{"model": "self-supervised image encoder", "dataset": "small renderings of single solids in any pose", "train_examples": 395000, "image_size": 32, "crop_scale_min": 0.4, "horizontal_flip": true, "translate": 0.12, "color_jitter": 0.4, "method": "vicreg", "arch": "preact_resnet", "norm": "batchnorm", "hidden_act": "silu", "depths": [4, 4, 4, 4], "kernel_size": 3, "stem": "deep", "avg_pool_shortcut": false, "widths": [64, 112, 192, 336], "projector_hidden": 512, "projector_out": 1024, "projector_hidden_layers": 2, "init": "trunc_normal_002", "residual_init": "none", "optimizer": "soap", "beta2": 0.999, "learning_rate": 0.0034, "beta1": 0.9, "shampoo_beta": 0.999, "eps": 1e-08, "precondition_frequency": 50, "max_precond_dim": 1024, "merge_dims": false, "one_sided": false, "adamw_lr_other_params": 0.00078, "max_steps": 15000, "batch_size": 128, "epochs": 4.9, "lr_schedule": "step", "warmup_steps": 300, "weight_decay": 0.1, "adamw_weight_decay_other_params": 0.01}
Rows from block 7 of a small self-supervised image encoder, named by matrix and row number. Rows with one number belong to one channel. Each number is 128 + 32 x the weight over its row's rms, rounded and kept within 0 to 255. All counts start at 0. Numbers have three digits each.
Before each channel's rows are labels from the 100 images, of 14976, where the channel reaches its highest value: "top examples" is what is common among them. Only what is clearly more common there than usual is listed. The data: small renderings of single solids in any pose.
# convs0: first 3x3 conv (model.blocks.7.convs.0.weight, 112x112x3x3, each kernel summed), inputs 0-111
# convs1: second 3x3 conv (model.blocks.7.convs.1.weight, 112x112x3x3, transposed, each kernel summed), outputs 0-111

top examples: dotted
convs0.5:154124155107146099081166092143048157115143162123121114112215154146094128143143120123081116154166071094115105141123094149139122170146138160072151157098098136140125188109083174098145123117157110097176123148107168151152104113110071112144149114091066092072098119143143068174120169110093126093131125124160102165098173146079125126066115153038
convs1.5:128119070151098098123109172151101115093215130099108125133098146160086141121115131130151148110147076158122092108176143078141148099165106110146161160104168117135130102170124177139112182163149114074065148107118169147053139158053144149117122130106188085143127105168128139092131099138106130149137131150093135127039140126229144084121175160116

top examples: striped
convs0.17:129073162147126120152157096132158148146111075110131130127132144111185071152161118126126137178143108081166200208149095109145136122117114102158101193105108124135124111205141073117108103150131102126138141131055136133103114087124104097146142137184081162149100100127172148049140094122119143055115055148124171141092077136153109176159152150087
convs1.17:110141109141118147123126042061102130072129150147135109174131115156123168100088166123079050099134131129060185111102139093083139158131156177079082111116136122167132112097091140146102128102197224156074119093124149153135136150151089118131123187156130131132147176129121123188116138113135100111119115118178147104165177174124154098089099082121

top examples: glossy; light from: behind the camera; sphere
convs0.77:089164122131142129104181155088091119098151167118143172114102090109102192115223149129133122129157109123175138110147138118121129125106090128106123226092194110109097127121156084135159121122105065150131151113095093119184105114158170111134139092145085039110148147138107118135132100087126054164085115092118165099189142129177127098144104162172
convs1.77:125110177162090116099130143106128115162096125121117127176168127067134000117084099120111160159121199145088091088124075110102131132071141102176121078126087162125158117124076124153125156152125171143117176126097151171147147136061130089179099163139142141182099074137095139090120131124105158151136166133118060123138121113130129097109184113111

top examples: cog
convs0.111:152154168123137164136142128131099135172192123140149121152093160083139088114136100100151137157068123063102088095082102158151141117126139147136145128105140147062093109144113111092130106165109150150090114169139127073188084161181087096076142180093097135095182167125109065143104119179161134067089129183178178133061103094130124164125107146093
convs1.111:109128140136102058097088174115172109108103142152125087121178090172147167140106151161103200109126101195156119129190111137213114130141094117099128133115116117133091103100149130084180149078151147125123075124128180114142102092134157121018114170128126136118127104130131104152093125109142172148148174108145104210139094087104058110109147153136

top examples: metallic
convs0.11:159141157063116104136170102126125117163152200073155152125058104109098172096130141151156111161177165114109175107191058155087138119139108067139139147071093134146139163110119139142110151160117122156126137137073132112109117147109104110141157122067145127057109123127095186162142100122127155131129070137099156134123214101090136117168058075098
convs1.11:141112144152207112154125114165127151186154136142120107168107157151141089171125116116100170111161094154116063193168174148164144160163157069119102086117143143170149130134106124139073125095116113096096112134131077091133198124105129158120142109135154178071172065177164155129199133085119121102110160172071142129151085103128150152080190115126

top examples: dodecahedron
convs0.14:110109165112084142159104117127153074154143165120119135090064186100081094135121098128160126078084118131187149140135127077135195159125110159134138107175153163083091093185168174182196103171114128195136185163130100086115154191145176112128128114085152134093095158120101130077141086139103114114079158160138111159151113131163108113151120115079
convs1.14:118121141138156080099127123135112177036104134127073128148108040133141163166155104109096071080153079118100116118148105082134071098106137106162130136141106124083138164044078108077091099113118135076159105118139127153135105060153120132145101106157028129134122116125155164182123148120134120183110092085146117128139071141136116114158116139168

top examples: cube frame
convs0.6:123122159173081080153089155116161104127123077149125073107136085097145102155123134119106114102093092152143119111127164123125146101150107138146111045119048070142153182142121121109158149061135098197118170136096155096208117150092114112140121142080139124063135132077146185103145091048167127086101087151155155120131150100091164151105161117114
convs1.6:130124164087077145132097162088093144195151122136117080156119110134107179075106126126113185124123149105102185133092094125115101136092137157173104125129144077133136087162116069139096149118200133102105098098070198165149195158148131147204114203164104186119148165126072132174149092088114093143118098114163126143110129124126101110090118091105

top examples: dotted; cog
convs0.64:096129083124125113154098069163021194140169091175116099120080165104129194131155161179098088142170107098162086156070190134196151121142167152098094174115095150056118147124139178088147141097115119151163130157128166140089118134164143122115129134136138106144122144153165142133172143122162116096105100122107094142123145115144096064079103106129
convs1.64:151116103137108118137179072151155088119085116150134117098137076171103141105139135147201236102120143142108113141158051051089132156100138172133118154124118098083177163181201110137137191091137129150153128136127141077098097142081154140075107159121109093113161116098092082153117111089154123133142108099120137216140124112115124158115140119101

top examples: checkered; dotted
convs0.37:139117160098119111094153131129037123116158102136172149125111124126131173112108107169159150105143087113177136120103097115133129136218142117149137151094140134169078154092198112105102140075112131126148161191093126131102154134074096109098131151141079050113146108121104137094047130107108135103143132154105188154081079100135194078066135178118
convs1.37:120143129128090181104114188138147138136142125097109136145130127126143135162075101096169174100156119159111120097189136165152164089084129145088089147139074091099118124101173103099117134228117129090151135102109106115121143110148099129188133141107084106127116134110115098110077076134113115171129092138113127132000164134221124111171166149162

top examples: metallic
convs0.30:154136141184104174137105130183104210143102148100084064132120121127106146135109130132131140094201142121152114170115088070151217169070181108126095163173106138121124101122076104154131158131063157116142134117101094147114101085138146148136181139172114073132108152122121101146101153151069132136102126161093109096090154101217110112141153132089
convs1.30:131137119124163067101165130148095083121137138188193177128096117112126185164188140098141096112119118150185114121106153098075142081082079105135116134114120107153154161110148116117103164118105067141106123113179104120145162070170094157085092126154152113085107116092141144078093098121138161095134162086098203129133110113007112128119116142158

top examples: dotted; checkered
convs0.59:111170107137061160095132119153062148105144165117119083156190132156120117147126084133119129099149000108113096109182150122113140160091136159078149139113077146141107088137093112156149122166127131135123076144093145129106100152128146111108137140121175082137100117162142116120152169129032103131131113147096099116155055108108080133141178128132
convs1.59:085172140120107086126161085167183113146176093125133222147094142095148120074082112116145143107145059120143069129152145159192115095115135159124148116153139091137084133087123114084143115140129152131131116124149109126153122182130086135112111171126153150102070092127134105121082069113133139155098123206127146156006166139159140106111148087146

top examples: cube frame
convs0.53:138154087093067132111135114149050141109155080118159109110180120186118115125135059102145078143117107133142129144202118141123119170154124097176172092128175108140117138099076108130156089077134103106189146177065107137152089129110104126114137160071131127131087168121136124114063143091085090154118155112126120148082093087092131059070167118087
convs1.53:144138091162109127091129142110128164162132091160175074108165143114121076094107154174119166214136178146145156160126113119171155161133177162095166163169105135115140162172182160160161142065223144086150151141130166080152097175157109123119108148135179156109129126107098156124193110184159157084125133128141187155121089120161111144099156114108

top examples: metallic
convs0.35:141138162091126104121161139148070150126151190101135102127157100127089183050083109154156152090160100063135154119091107102064119151180113112084119151111164171102119181076159119124055094064137108125103121126067111161120158135139127130171151122154087093109128054104144155094122118142104083145065142123101103128122116102170149050115143122154
convs1.35:125125122137150137089139158219116124172153176137098169160094137116167116079022094136154134137135126091085088115194172111135162123135120100139181129102084099123115137092161142124131119121113151067173184130141120129116139107137088086198088121108177071134145168149158110109163102127112065148107125153091152099113191093148076130177135154127

top examples: plain
convs0.20:147102089217202167162123129122124087103117120132072138137110055103158085138165153170190140097144241166197122150130109136084112119138114150123104113140149123096135113105082115131144151126136150132139086172140163175131113101155122108133127130187073122132154132120119054117122090146120113150101157138109171091089137073132089097163107133182
convs1.20:085087158036071127118130115053124129120118108089133149071147221152127126053159092161090105104155087123082129120143131147160159138102131131128171158100128118155127142109172107115132068096124117146123137136136128121125117123129086118115142116071153089090041099177137141106139124114152139167120155158185124181178152199181134145115090124100

top examples: black
convs0.15:133156112170124110160180144091137152168141177110117145210112089130098159124127116106171194137118176154159079172091115107115153164178156143116131146108155098079100135146199086167188096108121152079210125158152123167153131198124135131138146104075089132088132107198104094100099135094137094106107087081140152133148142116099096125074102124128
convs1.15:111126074122114147160105074145149115141105145102092157175111148126107078054148190125111078131106073105102134104131172099044114094107093155157153095124126134064163141085129139105126049090094151182046137156141131107129110144129121107094111135102139123146062045167098121117108112124132131086139098084157066110102144175106123123135152102112

top examples: dotted; white
convs0.63:184113109124200136133135097178105114129087086117116178166082144137139111122155111138088143164125166152158113139114170110197147105061096107072116096143170085118121090092071143135203101170134149119137169116138164115111117111122165086159130131144113199150060166139121160121160131080126164143108084154108073108136146162173036145139128130151
convs1.63:055187138077064161104136096137196106133219140138131181090098138063108142107057091152111177135144126107135101139088159138065096130164149115126152162145107126142109145119195115164110143124118122118152117153164113133153103103101106172172097140103165071156189147079145101125116113140113127114122095163120147173117134091130154078065157143160

top examples: checkered
convs0.43:135100133112149123099080133116116106143086101147078172095153179106123076110180112151105136122080120127139084168127103169174201133079087217122137120127180128140150154105082074189145104139100105147141130086159137220133100147150113131142118147195097149121146115172146122106093135133124120118075179129093119128156207139174089127132104176098
convs1.43:078140140157076143094119158139122162099111156109136075102140093139123131141100134174138116104174105185118137062145163131060107094161154048101131162064086149107169076150123148038151128141169139198142127124102090168068159118129119092164094143126122101097125170131123101097130100156120062122123099120058111119091115180135148170134148146151

top examples: striped
convs0.50:175158139119115094139207120125165116119145147145123103136120087160098199148049153171115127167090106122069125089129093140057163158147169129118114126160130115102095138102144176110134204139135160131138146110126119122120154127055112109160163141151089089127130088094075162066104091081140118109143094138134220063117132100113177147143176127118
convs1.50:095109082154145160156138149133110169150149172101108218162114132126126125096071176117160168114151066085106197159113201153096173129151169149147015130136122180139096180140118134140148151125132134150138116097138097179137159135143085168120124115142103153133120202128152103149155149093128124126123117140105076128164131140178137112068076143086

top examples: dotted
convs0.57:134123132095186087143145113123156112146148096126163184145106109109102117131132065166146102193104114139113157141125163131138125114151141054117137098148160095144123172143164092112141142086072152073100168139154049106084139101096061123233102125156083134121189129111094152099107084117099153076118123159083199098102168090118113115112123116125
convs1.57:108143126166099105110114072180109113125131150109141191097112169046139142132095175157119153092129122129102134175103107154133112081144173169165087137128159133146095098194117115137094093142129092172101123156142179129133156112091091122089121167095187142104160124123151134114075137142119132102125133191073112167035155138221163101119090156090

top examples: striped
convs0.102:107118186190127091154113107136174140138114157137152106149160123123129174095071183134149102181146135036144072160149157097074119168162119067159057077101113143122139144140144155133166120128152113154184157137116136161135118108080094085147189102099064113072076119146108118111156170080102118112121150115131113156145165102127178147192114139131
convs1.102:140135098103185099105131126135120164074155136136124113125087134113109140173082162141130108161136089114135177168123109129117136171170176122130054179129155159158121105135121129093079169083148212086145131126154157157114160187150102134146092117059108164135152123110110076149194167112117174135130135128122145148178216179144119064066144129084

top examples: plain
convs0.94:116191048120120131095122139084088102143179150124125148153119061141137096109104169222174148121161142164165117143135095114097120096126099113092185079157069077085129178126188090114158137112119111163121138149126144122113145152133174156093131088208121099096101119112133162116109179144165151139122118086126123131089165046120169114130163151106
convs1.94:143090107043066113139131117122148118143136102125130111118133162184108148132102112142099123140088187105094116125117095114130185150086141082080135149123133136108128104166120204169189115108134121105134102111047168146070106117105116154101164121128175114174157150156118119090142106130094072148150136096096118094161085183136146116075027069107

top examples: sphere; bowl
convs0.16:118166147096136078175142155107139119085095105093113085194128107165116158107095138160095106136186129065122163111149089129121194119113161208149108138141136156087185076102134133140138139109083161151112111136137131080125083076079151104185186139178097101151132133166148154081104167170126117139116107096090206166129096154108132116136144192107
convs1.16:088129070106100134102067119169130119110126110127096136091113117126164138132146172141116154106119164157138109115155129105034069117113125181160110100148126142144129087090065105134165177108119119105156112141156044155099180113125139126218209103146127120107146139148151109072122113130119168153094128166120025176129167130096115169135113135101

top examples: dotted
convs0.33:069123138111122058138179101142152128078125123076109135120148100125084135098166096104146117147112151099094137124150186136147162144119078129126089084069149126163085120075121095163056147128115089130168105095083081101112126086117103110103130123077077138127146130165028142114158126127127101142113029158187094192145136107150132146102139152150
convs1.33:079141114153113181123226136159106166187125171119131162124106192075078128128127171118122144111150133157122135169121162091175104149173184132125123122156100163173098139137172168079105092127079198130132149163138137151155157166104136132104134157101119130162184099141123117137146189150130180133096117142154111096206123144183108090116191155159

top examples: striped
convs0.8:119135158089060130116122127123130148193103062115145072166145110157093126102118126106104141124114082111096123188122113106130144122154154192182095124131157198105159135090154070171112119154103113162144096082135132174123138061119128137139144128141136082178166140125129123098037175139102105161082169133077159082129112121210158102116174096117
convs1.8:116159108138126194089176177111144187079091129114140121162110127132177134108128144149122100176078146118180175149106206065092075143138143168099108120135102110150137077083040124112107162154132123097104141120110162115102183106135130114179103119128151151144075204126142121186200148176153119138125123108134076124145140128105150110124092186138

top examples: dodecahedron
convs0.39:163151188182126014122073098039156155121117100136132140172171122156063114108139163141138111139161064133159125144086150106105144182100168087153103137122085136139145122114147065122190114116128146083047153077076080131130125091131178161099110117138150087138074138127132143123112156104141164125098097131130098125146126116151144140105099138112
convs1.39:153149130078125176084113138110194133077160101107111165173107086201125142155149120132134144141126080091118087096131126158209131117147129105071136145180127144123193149052115052094097089125086084137123140121128097158133129147224136099123109091113102132055089153129138115139091147119120129121142081123135106088134130169167144097167141164093

top examples: metallic; plain; sphere
convs0.95:125093150174097153112144184205163131098093183140079114146121176180070155115064152117155149094179108073127170145115072108118128152119131148131146108114125154111103110084118069081092165085094108157147139101056128143129071144111109136151157133166115174141105136197117136136121092091110093139096142117115132112093126094100096175079169186165
convs1.95:118110111130208115139128120151129134147132205133169107108131128122164079132068113123096114081102105097095117068142160138039137105112154120128124118185137106153135088072087104104124128119160180114147075145083102098107175182139125131103138113192092076134103118167107107123111152114178124132116179173158131147128152080065122114147228146148

top examples: metallic
convs0.31:112169126125172149151111124185127125126126132094124109134127133138144166122076101140110102081135124090154142151159102113062183139101117078179136094167125185105122105111160117110074170102127146120137121128076040137114121145122082139139144065147115087107082126187127108136080136156125116111086186175105094163080098046148215095112181106124
convs1.31:123102159142161148077115093153114145109144197150147146153143111131160144155091130149195210115152065123156146126135169086093091124199099176163133151072143101133149090140164159144123115085099117128095179165134133082151146143168125138174068118195102107102093180129149136134108119163125119160087111157113142148167154084099096087103210158092

top examples: cog
convs0.0:135157109109067129089164145069072183098156144116130134107141126158147125086144142109095176113147083132125119158158134222090132156121103081120197054146130117161142133095118115109076165132072172100131126128069170132078133142133152107093063140113154090108152109128092098143079167156141150120075065164133112136077124130088139098137142132193
convs1.0:119149098136140103131080124090133123163088118144124065129126101067119142162070096151133200131123063195138141106152156120182121129140130182174090178141106108125125094051196139103151145108162164092157107130102197184137179096122112136073134171130059125131085133119108095201134138139093119118151105069154115167152125128143096126117097130114

top examples: dodecahedron
convs0.98:099202127160116085099143098139165202140108125183114127139114140153136105139113124233084162120115118118165176125138061110118120075126164128122173093133117145119134141134089149093179134107114085152136092123110113060165108184171144075129166083120152113076148122136118112073105148189151143068115138109062149118094159087157157133131169113157
convs1.98:109097118078127128125079100138146080079133139137123094166164137160134142211162140142133113089090088090102142154186118159138159114117148106109122148113112077146097165124114144172176053173127086084081158134115032131190167105121164135076132179146154105176128153141081141063117147131123165138165131134075107079147128150177147134099112162112

top examples: black
convs0.3:117140143115134143108154151108117083109139149096102130168143104113058128122044158127112150138156107090086103157141151068136130146104140175124105119167153216100113133139103053121219137110090147122104137121176077121129106123142149150148186127125119069107184152082156141092077102187148103083103077152098170124122108082159087086138124127172
convs1.3:114085105117134182105121107173113161105138112124143209125092063090151101110148130105107123089154130118111092100110054124058086096083105099151121169141153120147161128089115113113149105104110141112124130084111116100112169141152124076083001142119083136160089099097127112066121060106167146162109129107154151155115171110063104137138117119148

top examples: black; cube frame
convs0.69:134057151081168172170094197155123145087155125130102120106123128132124169155166130199153157122123026083187153162136093119147149117066070125114137156130146124138090111119106111138138105082120096174128173132155109114119068096140099110138157068108148150153125091127054149073172114114074108151149130136078118127170146145142122139102102077158
convs1.69:155127163096128143085180145064110206147063140116145103119127115106134061136105098096153088099113147070082162033119116101110133156120097117112081061117127140137158132130108154104137149148170137168113170098110180174105026209121134087108133121132120114146123149107140086161134109143148139151130118123186119098124147132117148108111193109154

top examples: dotted
convs0.85:140140157135157096079077097130084116130128135160087118111146115144144163106100113130137086139059142103119136155146127182126086114128173036128103123084117117112120167078118133163133142073151108158120110146115080174134134136086092062114117116150104089134101127128098164028031152154089120139090141150154144167154117102149183108084079184109
convs1.85:112117100082055186133132147190126107158125167123126187179150187177135176137193127141182229143107146153110144161168143111180169184169180128157139164133135117142159146123139178139149142166095152133100145108168142138204144117126153151150179135134164110116160156122140130105154153159140187143120131165122100104097161133175155145167140152102

top examples: bumpy ball
convs0.19:092176125124108164151070102159094135115126096093147078161171146114145163103108115141194123137086155122141150199077149115149141118129142143106109109085124148110108134116140111094148114062100099119124149135112096133142200137076079123202155102117068062127093155091119136103123126129134180128083166091127106200109160109180150103053091142066
convs1.19:173137088149099111075154148196111134128129113091144170150127121173164207104152106086080131131202139122126090135158128103109083133184101105134101149094069094112129149154139206147098141125129118167093115113128130098124101125177142138115122140106176156141137200115135103161131078189160115162124082127138133116126070125167031163094182109136